{"image_size": 64, "vocab_size": 26, "encoder_fused_qkv": true, "encoder_bias": "none", "encoder_qk_norm": false, "encoder_expert_mlp_ratio": 0.25, "text_encoder_layers": 6, "text_encoder_norm": "layernorm", "text_encoder_mlp_ratio": 3, "text_encoder_drop_path": 0.05, "nesterov": true, "adamw_lr_other_params": 0.002, "epochs": 9.5}
Rows from block 2 of the text encoder, named by matrix and row number. Rows with one number belong to one neuron. Each number is 128 + 32 x the weight over the matrix's rms, rounded and kept within 0 to 255. All counts start at 0. Numbers have three digits each.
# fc1: MLP up (text_encoder.blocks.2.mlp.fc1.weight, 384x128), inputs 64-127
# fc2: MLP down (text_encoder.blocks.2.mlp.fc2.weight, 128x384, transposed), outputs 64-127
fc1.72:140104042117077126154153109166077087155139150181144124143088094105174082150098156133081084137124102069128099122136147103136180112132083128232126117105192128089121151137115139130119104126155229
fc1.73:134115149098095115177137169142095128116089089129143157150131124089092113134126132129139136162107125113088101122106117117115137085104135089120164141104128121112142107114125147114151130134165153
fc1.74:092153160146107124100117109114119146116133130143076120113126077138124123131185111157100137118141135095160135118136168140119149119141138147113121127134131110132111155129106122140145166153122151
fc1.75:138132111135109131143138139124125152154150167137127150119094132120171148106114166130146111113128128112127122098147118085128164152151137147152156053118113131126124121115150116114135157128153135
fc1.76:131108105126119102104138122178087129157121135144079099154126189170140090120170155067129108109113070058124140092114200100142096191186123131152130101146163097111114112093165174101102091214157128
fc1.77:126182139075127113149125110096133124114123148129095123148171156112102162154158187063117155183093084148125143103101142148116190134074126142087157113111123150109113079161136157108169145134118120
fc1.78:130171121117143161143101166107146103125146173122125151152098126122110113150125157120138089089164174146136111100138103084107102129112163106130127098135152113079125124113138152122168132136155148
fc1.79:061118182170115109125181176146166118147099125138160153112074098098162000123063146129151130196175197159095138085133078034130144165134070110082143120132149120101143086154153128129087089165101107
fc1.80:113131182138082169135201136093135126140133104147093163100118134160137144124111176081174112113115129160115116107128107077176210113142120127087108121129084120151127155131112096113119143139127151
fc1.81:129182126137157141130152103129170140159168131140099127162128095134158069155111102115104133091144154155117111137097122120152100187158138114101160107108100120144102098126125110101120111080138110
fc1.82:109111119118091105125163125151166111140137180131105161181153086093134102090133148153187180118085150177125154117118112090095123125132184133151168091112078097115150153161143079094148171116089145
fc1.83:116091102142203135164140152101162161151087119163106113148097101132170099143167096160122213143070184095182116122121172117113112140130172120075120113103133065135096086113098134089142164097106143
fc1.84:128144162132153115090145111145132135140113130161135120119149154111115105126133110124097105122113097114124136125162121139142095116122164144143149121137116140124103163124130165126116125162139116
fc1.85:110106105115143134157188188170116105105138131150149139087117124148162071099151124134131169175133120090153132098128110138112129140125113144150120121154154158163060108147095182136110193134144055
fc1.86:116110145121132100128084130138090113140150088117132129087114125150120136140110121131124136136126103175142124113115110151129102172152148083106130118110119114124138104144154119116150106145145132
fc1.87:101165123189110151144077139157113124081134073178154054127123113137133125158108144176164158183098094102165186134104204197143134201091093208102080125068105163114096048131088174146090108143141127
fc1.88:105151152122126152131137145122120115139162117141129116109118102104139120109160115118153076110153144139150124119136162117127175099122136109138152138114076152119145131106135185116159107163115098
fc1.89:135152149206173102112093133144106133124103098178147145105142132155100151168178135149114140099120082126148168142108149116142135193069149120133137087127151161136148094127156156164100145159102107
fc1.90:094154162134130111162111132157104142144130108143145158132086101124107136153137112135142106153160092148168141130101118108141149145114153169142136091152125093080103154123142123158138115108148109
fc1.91:084110154157153111104134086148097079144123139161092161070140120137119129172157121105150140184143123132154096173163109152172111112109126085106113152145144131158124136162104200117092098157156135
fc1.92:128092132097104157127089162193110191116140129103135114141184105157104126114102126044192117161114121134134139123147113188151091130126128153133131138076123157129117131106146182098107111154124078
fc1.93:186112000099100092119089086089109107093132047147183146160081107097086087166103133169137123158115093102108162075099165178161233141092153184163121106030146175157007183133102128107101075141203216
fc1.94:148120067052154118172148141068090141075118173109140109091158132156133077176163117134175078095111138157216140061135093150083125093084115105106094129207076189063097070178095143065167114151195173
fc1.95:129146173137088150083150169121128170095118112150107090139131137134118150093142118124178122109095095195104083144115132099165149144121143131092142142130160124144113105107069134207103101108119104
fc1.96:131117115083068139197152181152116101104114103146156092114066096092184059128155114121115121183179125105103179112182153137075150162145124065113124094192143149122088093098098138205167130203168081
fc1.97:104156139142125097122151099100109169131113120159052120140124084119145126173169085149081082101129114183142154120129113116136139145149111127148145142174112090114143119110126128158175101113127136
fc1.98:130124119136162087157140156123155127128150167129096151113138143151108148106113153132154136118133164141123111096124104155110111139118139081145153096139101151116121105143125119135144097102124152
fc1.99:130092057123085134128127146131150105119147138190083160109097112163113091139153097068137140149140148121097150122137175145115155065131113084165120111164161163131111142162073129113152151148131098
fc1.100:121147102108105141131102126128073123147144076129111085147163168100180107132111050145109153175098122198138112109137159154149089126145151158139168089115097099153103131116188169122132125060106135
fc1.101:073130095138159147143129112176092065115142141126117155115124148104158128097142209121146143090140109099145078129116130136151188155116113099162171115156123123136127180122118156043122127134112088
fc1.102:133166118160210109113126154104055112156126135124103120070104093137191127166115154127163127122109160148086132124132158146151094100122077122130108118148035129110134117106185155066164091164128111
fc1.103:053171086128152093130102056144103105097083232132085166214119125145054170118083092158201168164000129192170149113110144108179083089128210136177185108080057126143189148129094141092146226142172146
fc1.104:134132102111118084148113143119149097115126158123126132137135131115135126156151141115127148117132133153134111125111143115113146143135149125133122120096142114132133117113103124162146125128130145
fc1.105:090120123164117140135114186149137129129100103154155113113087075153133104108164084177110102138111125080148116087132105137122139117098177130136150134165115138132104128109173158143052100173127177
fc1.106:112146160109101143083158116156096191144100123176097109077141144104150149152115097094167111172136121114175105136133178176155156082141149059172151113146152089097151148153098101145111143097145115
fc1.107:103164117184148118091110167128106100134096126136081159128128131119074145158161124170154137097117089153165098099102104124149209109091197106119171141170180153155091129147156126162102059165141113
fc1.108:198127088131115170177155144103166236154140132116140148123099020104124091090057177140153125185131161164179138126122129084106120164142124140113216155112086128104111183196131115105124112136147089
fc1.109:102090108132137117161074165168145143112079113104108121134124096109135044139171135174124117108126139126150110106123097197121177154171117138156173080078168144149123172112040163139074146159151149
fc1.110:099125122136180113133155144124103112130155188137108117114109134132117086073139118162134115200148144104129106108140131140148082125107108144129132067132093148097124102160145139148148114093154132
fc1.111:166160096090189185132040133106148107083188141101123091090160133171080103104142110118155132115126109146190107130138127118095131133118127147118123097187084145125140078090071077093132114147149132
fc1.112:108180146128125175115145164136102094136126177141118114120131139158166169129091119134156090104128154098156099054070144139169142145166107196146122055182131173149143130143160136095123178132122089
fc1.113:062108194184097143103185128119249172115112091134098168130042132148159049033102171111093188155146141166156161086105114013142161153247103086131160174130127158096134095153115106143059059161150150
fc1.114:145165149052113255161166140127070171176118000143064069195148050089223118153093022065058129086094090135159162093167150131216081045122240104153213000159108173235048034067231152132157099000000153
fc1.115:105134097141124101139114111181057136095198090085102142097062129131149126124153096125181098118116153159122110128139058074174080100114116107158157099174103127139163126142122125127132183119128124
fc1.116:137164129103129115109168160211132121140121091083098092100140141118151124130143109148131102160119130177120088077097106095179074149157131098217156115076101127158180088075118100140107124160147158
fc1.117:150098126160137100134116150133137176120123041093145150087123117109158162166136153112135141134128173128148092086113111120163141152160137097079110097156142119065115104150169111122130076140146162
fc1.118:128117047085178104133133145083206145066135163167092150082154122130086127124113137076141174109177106193178100128078132130050180174151135143154103115139140179187133012138129138182141150117182046
fc1.119:164088098167161176159165130157132132078098109099162145143153171117124074087086077163179088122096110136140148132093124111133098154145084123136115133114112107111124123150085142088119101149113105
fc1.120:110172082142071185122132152117087129078088084162112101157084119117120166148177114107120145154117114143168116079111129112126143174107117170137149131118134129153159076081136107117201129093130141
fc1.121:096121139190185155154128135103135074103155162073088153120084099110125129175084122085139165144122174167129148116115184096149102152147136173094109119090088100085104135106120133123129172115148128
fc1.122:104211088181115168117137110113171136108146104133166103168103114140112156138059153099098098117122129145153119165085138150169070159116121125087135125084114150141089075138124155176108118090105144
fc1.123:140162070133125093091143117097151142146095116100124136123146106122119102163140137129120133148116105093114133092101140114143160127091127151118121141124114176113126123118105123132134115165119150
fc1.124:076135091134130153176163145123137135101146154133167171173115131090131131048122133166127107103087073134091102174086162166110151139126112139129099146152145128160119136109117178119140106146138114
fc1.125:119112141138139158138132123131138146119129107140120132111112123144118124133157115119137111133110135127133139111104120112116127132139130124125156113140107120133121113122139130125125144108098128
fc1.126:082156119147162092129123174136114067169134109093141127073132119119131100124111127162147117094121160106184054108127160153114138106120113130134154112129116137123151130113166120162075116199133116
fc1.127:123143092131146112144158074110109133054098097112079097114174114124118099167107163143092082121116119117107145126125181143133093063127129134146165162150111168143132180153145136167090125168122135
fc1.128:103130152155120093138109110163115069157152161159072135127112117155193148176156154063162182168139096119138083101137131156121122124103129120180125104134140160194132117094138176101136106144112133
fc1.129:113171107158113193144140145112097135089145120133142078130125149045100151072176088106122083158112113178174111132117099096103145122120199140132106133119163143142119054104154121157100110077148144
fc1.130:094168127069111128131140071139099137064097216113085180223132077059100163058102142122208151203000140183211183109177152116118094119141171137140182104052073095124210145106114077083205151142185135
fc1.131:122145107191109151100134153119118099104136084153096160136072133094104120164082134127140128099142113110156105100091127125164147062132166133143190115147115139163161098073153124147109174132133131
fc1.132:101091094135069074177093138117051090173077108157034096195090110067227187151206222107144150152205145139204127107109143109162185215096215113168155092109198126089173198132125175090083147170117140
fc1.133:129141072129161152184158101180119104116157053137101080102099073146204130116123107176212105140121160115144100101030089136143135145108130115155156146199099085142140141150179108058042160190098063
fc1.134:125128161149115109117125106116126118140128161155138125108110129153123167103173143150146146147137131119131099133102137136108105131134129120155153105117131108131130140146114123135151120155109125
fc1.135:122146139092107104138136131111142148084129157129153132129124138123139134147099151115139150140111124138154117128109136134128138147121128118107129102119136135134146126142128094122132134155117131
fc1.136:111122152165144193134084157146114085096104140116146118112153113115173170130125166136122091126118151119162087152107116144162185087152146132133124074142154133125118140118062139096120125141153157
fc1.137:148107116141129136127137113127123150110117121150139141137102100130162120155123142139114139123121143128153125133103144151125160128085139117126160124145105127131124149147129117104137100117122090
fc1.138:182145121102178169126104142054152087099123118145133149151110085108114100132139115112132169120163114114187083165104115152181177114085102104131145137210076137089125107139091124083131085125170089
fc1.139:141164130118114152180124092124118103133126155134097153125111110132123112151131109093146060132161132150126112133135119134131101136120158093156143114115121118132111119121151144123127126117121127
fc1.140:061195145118174088064136059191083126086143090212112171095131002201138143055192110181192076055170189116119118099125122077013187216090087108078167206170144109134163158134124248076207246119162094
fc1.141:115098159146126150116136125116129144128148178124132139123141132147133105130148166092130113146178157140092128084143104044141125158161124134127143120126114117124121111130099119127124120150102130
fc1.142:159168095182126063123120179124126158115147108107109082133111133101105123156163092193170105106133097191121125105096059097170095107139154130117198108137120103104118145130167107139119101131097092
fc1.143:119115107091096102116150096130154135112143129108121135135129110121120099163139147149127066127099112143123131113142128088130130156132113104081109138131140099124132127138135092134151170119141109
fc1.144:093122099136114137160159093154104107128067152099095170226147098107062172073110144183192169169008164173130194102120127094159112092190165159120196142093110147100128121120111137082149185145175106
fc1.145:120135163126163125133134140072100087130199094118118120102165085151128124081128198115097108168138112066069106093104177173163174139166188141158144089114174118072070195078148162057177092095119080
fc1.146:092087084154063129156180167125123096065203151120134113173059148146070111159186098122091142102057197134100093129092079107186110081160111135148137130185115146163137051130139103190102121104117116
fc1.147:137154135144142081150151134170105143152145127124109162113091129154137167133126108132145081114128165132148128109123090103153080128117102149162143126186082099111174118080154131112091112131152119
fc1.148:097124123158113111122103171136115121121178096133137125088164129152157141139144120146113112119131193082140121137117106141168150147179155173181169115162126099128123148092093098113131121124148122
fc1.149:097177155169185143185158133107152124162159135127071171120092096116146104112159126149161110127151128127130100141100122132149155110137075156126121142182100118107103134143142154110093069165141091
fc1.150:114118117124135121118141150148117155116123138126111124138089116131139117128124125149150104137122096120135093131149147116157116148127100092139147089080143131103138112127132161141155166122113114
fc1.151:101114112107124126153109145172136169130139104126147114150141114120165116149119166092186138152140121090100133092087130091094151126138157128114140125086157128183122136140128112097169120147085079
fc1.152:123187125104177137130112098114139090136142184147144153134152164132100081169125116076121138129147166165100084180090113120101087091085090107143114143103099112121126120126133143108198108159077100
fc1.153:141182160105181111134126121192091132104163140157134142110057131142116084162130125165179137090163133171160149100107118104072172131144170099150135117139187164102122116185118134143143125146130078
fc1.154:108157127181107174059124116139125142134114149086125155118154120107081109116133172108160102102159123118092123123114129139181151152123100119150146091127114117130143133132126117210120109156107123
fc1.155:121105103121121112135115146118160130137151126139118129129143130117155137110147130110152147124129147118120115131114124146112115148132113115116145114129127114116120087098138130122107126132106126
fc1.156:135161115140140174105094091135149063139163181096111126129130136170160112155127126095122099176132079138130158140123134096137097135130105114135119115137060154099143112111097122103150113097187114
fc1.157:135169160145114138112083125123124107147131094110109131079147111129096123171177109104123159159133072156177148125128127091103101155109153108149150112109134122140123111110137153130130154163137147
fc1.158:153177105023184093166026106102101046172162115055255133229161113137068150144109110075100156199127050141185122083084116093042107048135092136070212156199089167103173193148096170136227061078121057
fc1.159:114155104137117095125067126171102097126098124104117143115146107127149103153137189149153156138115117133181108104102093088106119140107128078167115117102152158146130120140161137122123124138131129
fc1.160:115137133164118125149142119123140156116131124124130148142107124137145132116123135109137133149104130108145135105114135130113133130131144147138131134127103132122122131122131122116123156112095110
fc1.161:152132108093124113077172113163135162154143183182106076092159149109098161161109161088164156117101081140086087114162148150116166111147114127087095167138105179101071094170212125081230148088149182
fc1.162:067148156111103101135102140129122145147174082138119101117138096149087165148081074119137127140121099143152135066131151149080114108132125133148137083085130112162137104126154113150149134184113113
fc1.163:073129129146126110155179111100102151101145118162139151075133114130146149130142175127142134171094169150166094139122154170155136151121135106138129145099123129114094153146088123113132145151097092
fc1.164:127126145137143118160129135149122146132109116177096138145144171132125148142155099164109096166150134157117135128106118095142134158123164151149137120115124131102143155131132133124086143127115131
fc1.165:095147120128117099106125103120106101093114138103090153119135085083108118152107112156134140157125126141148114102138104152119142140143130145110145129155126163137153141134136146163129119150106152
fc1.166:138127124136144117123142116157137117113147107139092114138109128113148123145126090152120125125111143161115119123082127108148118132164117148126150092121079139152111139100119133123113135134115126
fc1.167:084140124163133140118110146082112086171121161128087130099133105141151148156186202140077088123118077157103101135116170123138117098095134155124146140139115121119129142114141128087164113139105126
fc1.168:147118101112104141117157121123148137125125158114117133143136110105109113123099119129169140122095119118139128128141139106133123123157127126093142106111111093112143149151130138115137152137126145
fc2.72:130117121108151107107045123138071109137127047066121126109086164110093124148103121109133125119186198088138097158150174102105132134160203154099122063106134162087072124130083145134062141154178158
fc2.73:131138123138131112114129116110145144139132148138115092110135129147143130132112136154134116098111128134142123124128156121132106132135122160135127097143130119116123141139121116152124119135111123
fc2.74:141117116140141114138149111137134148129152128128165145154119107107135114136095119101129147138098126149125085112112075118140127136155136104145132129102117103115140141130124137107131115096146137
fc2.75:154134155111126100127132155159149140132134089133123123125173113097119109104136078122127129129156132137109112095136133153141112136138163113108152111126158122114139115130141106163108131148129152
fc2.76:102154183108115084123139143092149120102132108128193111061149152128147151124097139164113138123136152163193089119141108142140157095110127112115098155112113156139176129175054119043142091106147093
fc2.77:109111142108113114144133154111116131114137138153156143109093123136147125137121099157146073102130129152102109093135145138126133125142122105163102152135116123156105132137122120139137118144106167
fc2.78:157131112148104100084136139170105154134131115154116115119138111123127105110142104139115152141114112127092164163134129169165097124101122125133142150108134130154140125151130160129120129128111110
fc2.79:053181122136115182154090103074110146106207174091156085115113203117096123117115128124145145112040036220098148136149129056222192095170117116135116166114164143148120108125098159192058105111074086
fc2.80:117156088105133092169103170162121145111177116135103120165114114138078072144102133130122197166116140120134144105135135084150156110157129110144124135144159150137111132158130122158070102096145103
fc2.81:103118156128145096115144125162100155136161146116132117122201124103142195136124106118123102125115161111137086114157140152172076109119156111125134149101129125110138056103121104146094105150152145
fc2.82:109117133131124119092106102135100120112142174116117149155137108115074151115144143135112140130100125138138139106167120070134100140122174149107158143085130120119156133132101100111140151123170110
fc2.83:181112109081098141132134125158086101116187139202078098098142068047142148139149120054153082169085178148161115196169139037115197146100154099178118137126061059159115139150148183124028148083205193
fc2.84:121109137145131133128131135117130126127140129113134129131100133130145145132129146125134138115144140124138144129116131145105149124148124121132125112133134131113138121113123112135137151113109125
fc2.85:120134084112084078144122093106145122144153145117097096185189119119099159130123088135129082132138092183138130103122147105123128089122121107122161160126148115117131124086133112127130079138138145
fc2.86:138149118117120120156123111126129122127108120122132118121130124127119135110142142085102122113122126120138144113132126138125120132133147142152121100117153105151140132139131154131128139163106113
fc2.87:059068129190068104184132110105187081126223255159091158134143175119162202105188089083158109037108213109143166092042199117064130175105073164108049160033189146089214095173077088189079022109052222
fc2.88:184114114140116134104133111151098156164155147148098137117068132130123129137166113131149161144137101109131083119127156125111107140123146141101147171093104122165191070129118157132097123089131119
fc2.89:135143151163114145167128122117110138148121099116097096124143119146150099120143068138135139107123133129134115131127145135091085136123096134119106131137093121105133119151087132108172128146113149
fc2.90:143131110105123127128141089138122142117146165127085142117148141132132141125149111140125126124134102109110108102144115111141118140131134116110097119128167158144132104151115124099127144137120128
fc2.91:139125148103103130113125111119127126118127134116087128132165121144131138110126133112128123137118139117133141142131137131124153144112113144133133129128133120112132140110116089143128151145114147
fc2.92:114080112169135085147114168155160144202124108129157092095118127137155159140101129105124117098057087114130132131149141133158111138119153142065121146075104092156171149127160097155120104149059131
fc2.93:148112145115081085054122178211121089145096095120118166138154145121094214033109113240093197071165115069166072127057185110160133176098118131050077111156191183070097130173038195161139115127143241
fc2.94:103144133136096155109175130085156124102238071144096142112041172116119176113175151153113101146194128112090133175077101082142179214158122140191148095111096085138141128145141071117094160125145147
fc2.95:080146126099104131133131163180176181120093127153110148148107100148116073117119138143139151104135156108105132098104100121118148140152114128110100163150096125114135113102085152109112088126157111
fc2.96:130082121138109088152145137052181103113181241150044106096255161201058232094195088166177114112127092210119123068080212099058147077000143156102126188065133139019150069118098099163130105102129098
fc2.97:159149151144160124120122136132121117152140117110149094100108156146107134108150162116124140123128123082126153114107134112122149130132138094119117121109117124136140090149126137138130150087122133
fc2.98:109115097177154131128137083136152100127129096124142118128095164146139137166145070123122126109140132132139145097120115113126133081123112142113145101143117139137155135138119126094114155164167074
fc2.99:116142099114149109145156191089171087130144164165116127123186161137086143103169123121117136134107100138115128126075149094081130138120149142121130085066173124084132097120117127160122110093121070
fc2.100:173140135116112154104146122128134118168093120142134132129152098120144123138123129071103132103124172161106148134129129147129106127099169134113161043136093116148117104114097122151126141044096144
fc2.101:150119173133121122120166130113190111156136154100153117150109099130182134111117105109122114177096133138097131150168085148123098131116144137107118134088165101111142159112103173114083162095116154
fc2.102:123140138116116147120144110138148135125126125141124117156123143125120125155130140122132115128149110137108146162110135116108126164123134139125119117114130118119114095138124125128125127117135138
fc2.103:038109064168105145090137086160114136133104203105090163203106114137063178127195139092182168114106156203158228125160122032106093123117233174111157130072091094157141171086092142051175150183169136
fc2.104:123121127143150153133139118108153107119126116136113144139102124137125150126113124124117104130135123124134144135119110147131110115111130147114103134154117121116140123149101126092128128129168126
fc2.105:145146149115168158098119102114131120126154102090142122145126091123161123110125146127137147113122152159130109159124118130144136134111097149118116137109126121109138147135072166096138125127146116
fc2.106:134112073136116089130137130113136144109120127129120108143127127146171126109146120133142122156132128107126149116126113109113140121109149132147122106118171133106119140095119108135148146147129141
fc2.107:147120129103151115132126113143142088113119136136143122102136095134134100138131138116113148147139154125126143156163117119138140136121056187109101122136119122092141125110077144117145163138109150
fc2.108:114105203184114195108101144134130093112158108128068139137102130114095109081155093167128125137231083164094122024133123058124164186174140102133160058034122123075050111148085118135166081167192221
fc2.109:112112148129082087112141081089062166184147106174120120102199153055104098207158185101150132128117059199092106096078137190125166166099065179206111135149149149089130138146127082102191120083123150
fc2.110:134111117160082121115141099187102117134149097098141115143114162135123105187058116115085120148152123165145147117097154113124100062139117114117129118125151123187129138103144142108124116152135121
fc2.111:111107116129160124119106107094177140143150140128112151169124143164088156094120114106114123168175070153098143100120099164139111121127064155136127090152165098069098106154144108097182195134108105
fc2.112:160100115141172105137092129135093090106105125106109074180120160102134139111060154120145132218154105114034197134089113121092139076118143045158123142101141057129157141065113197166110123119129149
fc2.113:135173161173100218160125131035102075065215222102096059118129245099049138135094155094074184154060060236117129191157183044255173130134091096142101197074171167161123148129087141255065142106102057
fc2.114:189142119031132238120168041138130159171102082227172101117190108089197121130129087069061175057153205121077205142134183090206043100126169176122138000091032132248044095016088131151127133000059189
fc2.115:102144174109185096102195097111136100154090168103173180136168127199138173122118170134099125108061099139147099189108121146160108131117151156147061103147160164104074129185068164104179148111069109
fc2.116:135178144143169150136150130212182120150089100075124108065183141129173154105137091125126092145145138127152092106122134178137055139133123117156119083139139119145199099070124095132084121129134121
fc2.117:131110124160093130136122166137119114118102161142128098142151156135100140134120122153145132149133107127140119175116149119121110117135118128090133139092150144128146085128118132179128116103107132
fc2.118:114138180092083146094130191176140151103118140111084200136138120158106080064106098143123115054133172087127151160141137103144143120091177119126104139120139127163107156123095153151132071165160150
fc2.119:127155133089115112124120137132131140133129142143124119131123123143171132161173119117130143112139143147126107114163127134129163130115137126113115145120130143108136124117145099163136140106112143
fc2.120:161101142150148141132123124075082121158174160119165047188150165113145130120142139131149097129105136137112117172124141099110089117118131139114137122113115076104148132136123144158098105065127118
fc2.121:122090113191088131069151170138142117103171096124142164172148145113101157144182181135124145101134066086188108140136134099116095125147162166108172138099116150175167120098127119113126096147120152
fc2.122:079099085097131170119138205166148181132127165082178135121098213094128188066175130113129151056098159166150125203060140152058045211179063148137123109108155061139199083221082080170049097131092143
fc2.123:110121137137109157119097150117124095128137119139136099138123148123119126114152146126127127117151147105143126132128134107136131138121111121127124113161127116157123161145130121127117137136144151
fc2.124:157118124140120118114133140111130121130099115138110128099135122129110123155122101109159134115120145130142117130148107136133118107121116141130126122166129118087133093127125135144138114148117127
fc2.125:128116136118110120109131139137130130111116136113139135152131142140128147111109143120124128134127127135105131135146140149110117141125125135130125143133141100123128141130123128130100132152130121
fc2.126:152118141104161146115085103116135090135137157092094170144150092135134146137157157108110109168157137113154144143103094125162158137083095204107065111148148125121110117115098125091166139113123119
fc2.127:200130163151139134113141134209135186136119143116175218137101043152109127066138076138186169115171127122097099052177055083131142167084141168090123155096203154106188123081057191005116123112093153
fc2.128:120105129141128149116132117116126156133132123135117130136141133147108122137097136144137111132132151127119135155137119132164126137123130145116156135121141092124126118129106109115108114128148106
fc2.129:165114144120098154121129127128064112192170164104123041164151160140149149116128124105135101130098143131112144178133135095107066098130091124113163132125107085144161089122114139156118114074142137
fc2.130:079133116152101081113137097148056097155127255075102187196134116101038146072153180088171151168086134233109157104210150113148070149051195153107125161083146149125192116052088045080199197115222124
fc2.131:144105128113124146112097067133126111128160139086155108139149103193133103114131173141129104105133184127121125170170131112136130144117055158098057120130087120102136109155074164123161096122110158
fc2.132:126106132116116126101131108137145110129134134143152156137141129113132124132139116125113111141103113113134121141141138142131085114142103113108106116138096107115129097144133122148130122104128101
fc2.133:111147174123179131053097082121183144132130164115117168119120119112159101130129082086137123072144095110119149141188129177111106166170132128130138107133097125122194084132095116050111193085090128
fc2.134:120143094134137149129117104137132131121112105159134132134122132126114115145124121113090123128127125127134130143143118140129130108101129118118126148124142130114111137137130131134123137145157111
fc2.135:116159103124122141128110124125140120130122137115135118150134118132124113122135136132128122117125132110122126144165125136124129132128133137136136147139103114129130148132111135128136115139118142
fc2.136:153112081086183110122182110145127100111125145122129104152137135146154149091137132144183148160120129105072132178115072122095141146120104092158127158124095055120156122108131126172104081121111169
fc2.137:132118128110117135131091120128130119142123141155148144107116105115138174128142121135116122129115098129132126146110145122114168133114134114117123127132114124147153118111092153142131134108138127
fc2.138:101147070099174175104100117106122154139179153154157133194083147151091126144164147120099138132144085104137127159169072102126137116131103113142100095174038141133172071125131184097131111087153127
fc2.139:122107109119108144052127118169114139138134090119148095163098110110136112135089153155126131121129119144130132142129153108119120170153116098130114140122129126134147149143125149128133110132104141
fc2.140:214121255255053135128164079000000000203091163013142121145054255064230210231000110205255004039154000134128242222090174157024000096223195058073255138105073063115122142078213000221109089173069206
fc2.141:100150140160125139130103124086116119105125152129136106137122177128098136135094143107117167137092081165108136148156146108190167130153131109131131130121148148153111113113099118168097126120125085
fc2.142:161120184092134126092110094148125140112155178126153146154171067169139167073142149111150109137156193151123112139145102135142146148097060163116048131143144158106103084089039150103157136100123120
fc2.143:123139158144133145102131144096124110119129119101135132135160126122131126136129103105118158108116127139132130127153144131112108103107103138120161115109122136111093129138127111150129113118129149
fc2.144:058095111156132111080098112150100123109163177127111180179130094138100144094145160116138159115107158183133163134147143093119066130093194161151135147096088161121143114070124118068162176125195115
fc2.145:136112118092125102137125119130088152085082117150122154136123160071133063098127095155117090130131138154083144087137144110123183095125138107140083101134103174134130117148152116141183117184118198
fc2.146:086080222241196131130129000119040093164027149216067107098206182154077082231041138087176148067175147122104128092104178179175156047098135002064180175222151172058114154115137091186099071192131090
fc2.147:159120140100167155100174140110103031121140163088161132134143135186121170111148184169120116103084099192128082166064117134153138106090150123171066082155142162096111195107107159163174110119110145
fc2.148:172100078054204078138146117139140072112122167130108119125141135109172135082104123128192157161130163153080100166117081143110162160106135099155112166126120088115167109106130106166091059095110223
fc2.149:140114134104122126110111134153114145117151156124110137107146134115137137131129107092097146137116162131084136154140105123123108125098116141109125110111159133111113121137126160132115149140097167
fc2.150:136125098111144100106125152128137158135174143093140130131123137128134132135115130155126133119151128112140110118120165112138116153149130133127118144134137107149150122144123122140114100131090125
fc2.151:133143163115129130118135119108132110131125163131099149135139148145125126125117109113116105150113106146090117147144142124126132110093110132118118123133119130110122152106103127162110151110133151
fc2.152:104125163150109104097145103150103120112132122139149131116130153125130128115090145132093069134108081150141131126154151147142128122132154102148114133151162139147113138138110149125123127107125146
fc2.153:097124146159098138118062038131134203164157125104122068164039123138192097065110123090171091071108166185093145158110149148064120188191138078162157169164116133166211107108201076081161184055084198
fc2.154:123131128122128123098132132094089169174112075150114111114074126095165116072146117098120142186092168160103136165156141143104147161134176108129159179110126086131113114111138153131142163135115137
fc2.155:138126134129134101122134133137114116129115139139124108145127126127110119123101126138128113151122107152130128112134140140145137125124139143121122145142123125133119140124125126119142136107134118
fc2.156:112111118140128093118108175145153195153128091172142165111170182070143123087108082105128128114150123107111082118148119148119097177174178133108142097121156111111134119133187094116088064156147164
fc2.157:127142105133132132136099099122109144134156130134108107133111110124122141104118123122140128114150141101133126110118133116127121101163120157158120145119123125127159155135130149100134115135118107
fc2.158:099175043133034133149190134236071162061172066164095199100082097093190203235144057144111051114069112139089054159159149101049111182175140157116096100091145114046149133140199140130044098093115181
fc2.159:138096141150140128099159135130142118146111126125167127124137098143125133143134118129122142144109122125118111129142152145130153124136117134092136138121148134114141127129114109123120119110109141
fc2.160:135124135121110128097135125148118140130126126125111113113138126122114141141148145152123133117117123137135125123140118139132110119132115099116134118138137143111137121108106142144117151131140130
fc2.161:104133166146121168174058160034125109109096111158114153086143173162140114157149142180178100170196146158108103145102149132051149093119143162157181115127122126112139099141162147161104129109093148
fc2.162:134102072149148129167098096158149125184166076145150068128093112098112133072132133060131120092153108126135121083130187126125124101161128165145096094105167154159176140200167123121136126189092111
fc2.163:142153116102127141109114126147136153135134098104094129175136120116119109153146136143140126121141128118141128098102121099125151121159119137128115137123096127121139144108116159120107108153141129
fc2.164:135145107141139131115151150156140112089131129072151143091069088100158163134129137124127116100149158125152073156128073155147163138145112111138138114144133104152114111150096106094111173101133127
fc2.165:131124115097156137146106119121127135141098169128111120111135104146110107129127158151125095103124158119125116146151144134097120098122122158102096150152123151133116115133127157106131152124100099
fc2.166:142140129113153121123128107157147122134105138114150125144153133134136121123111107108120114115121131132132113114135108156149096135142142117140130132140124132122151107139129109120118145131155120
fc2.167:134171145122122139124115106195137178110137135108135172128104130117103109102130097121142137106159127116132129114146120118139125134094113122097104107097152142132146146147088138111130131146125163
fc2.168:100129131127120134123135128121122115130127129108141136137118119142113118143128136108121149127164106145124118132128167110115118135100160136124141133087134110111139126131105077120119134129145129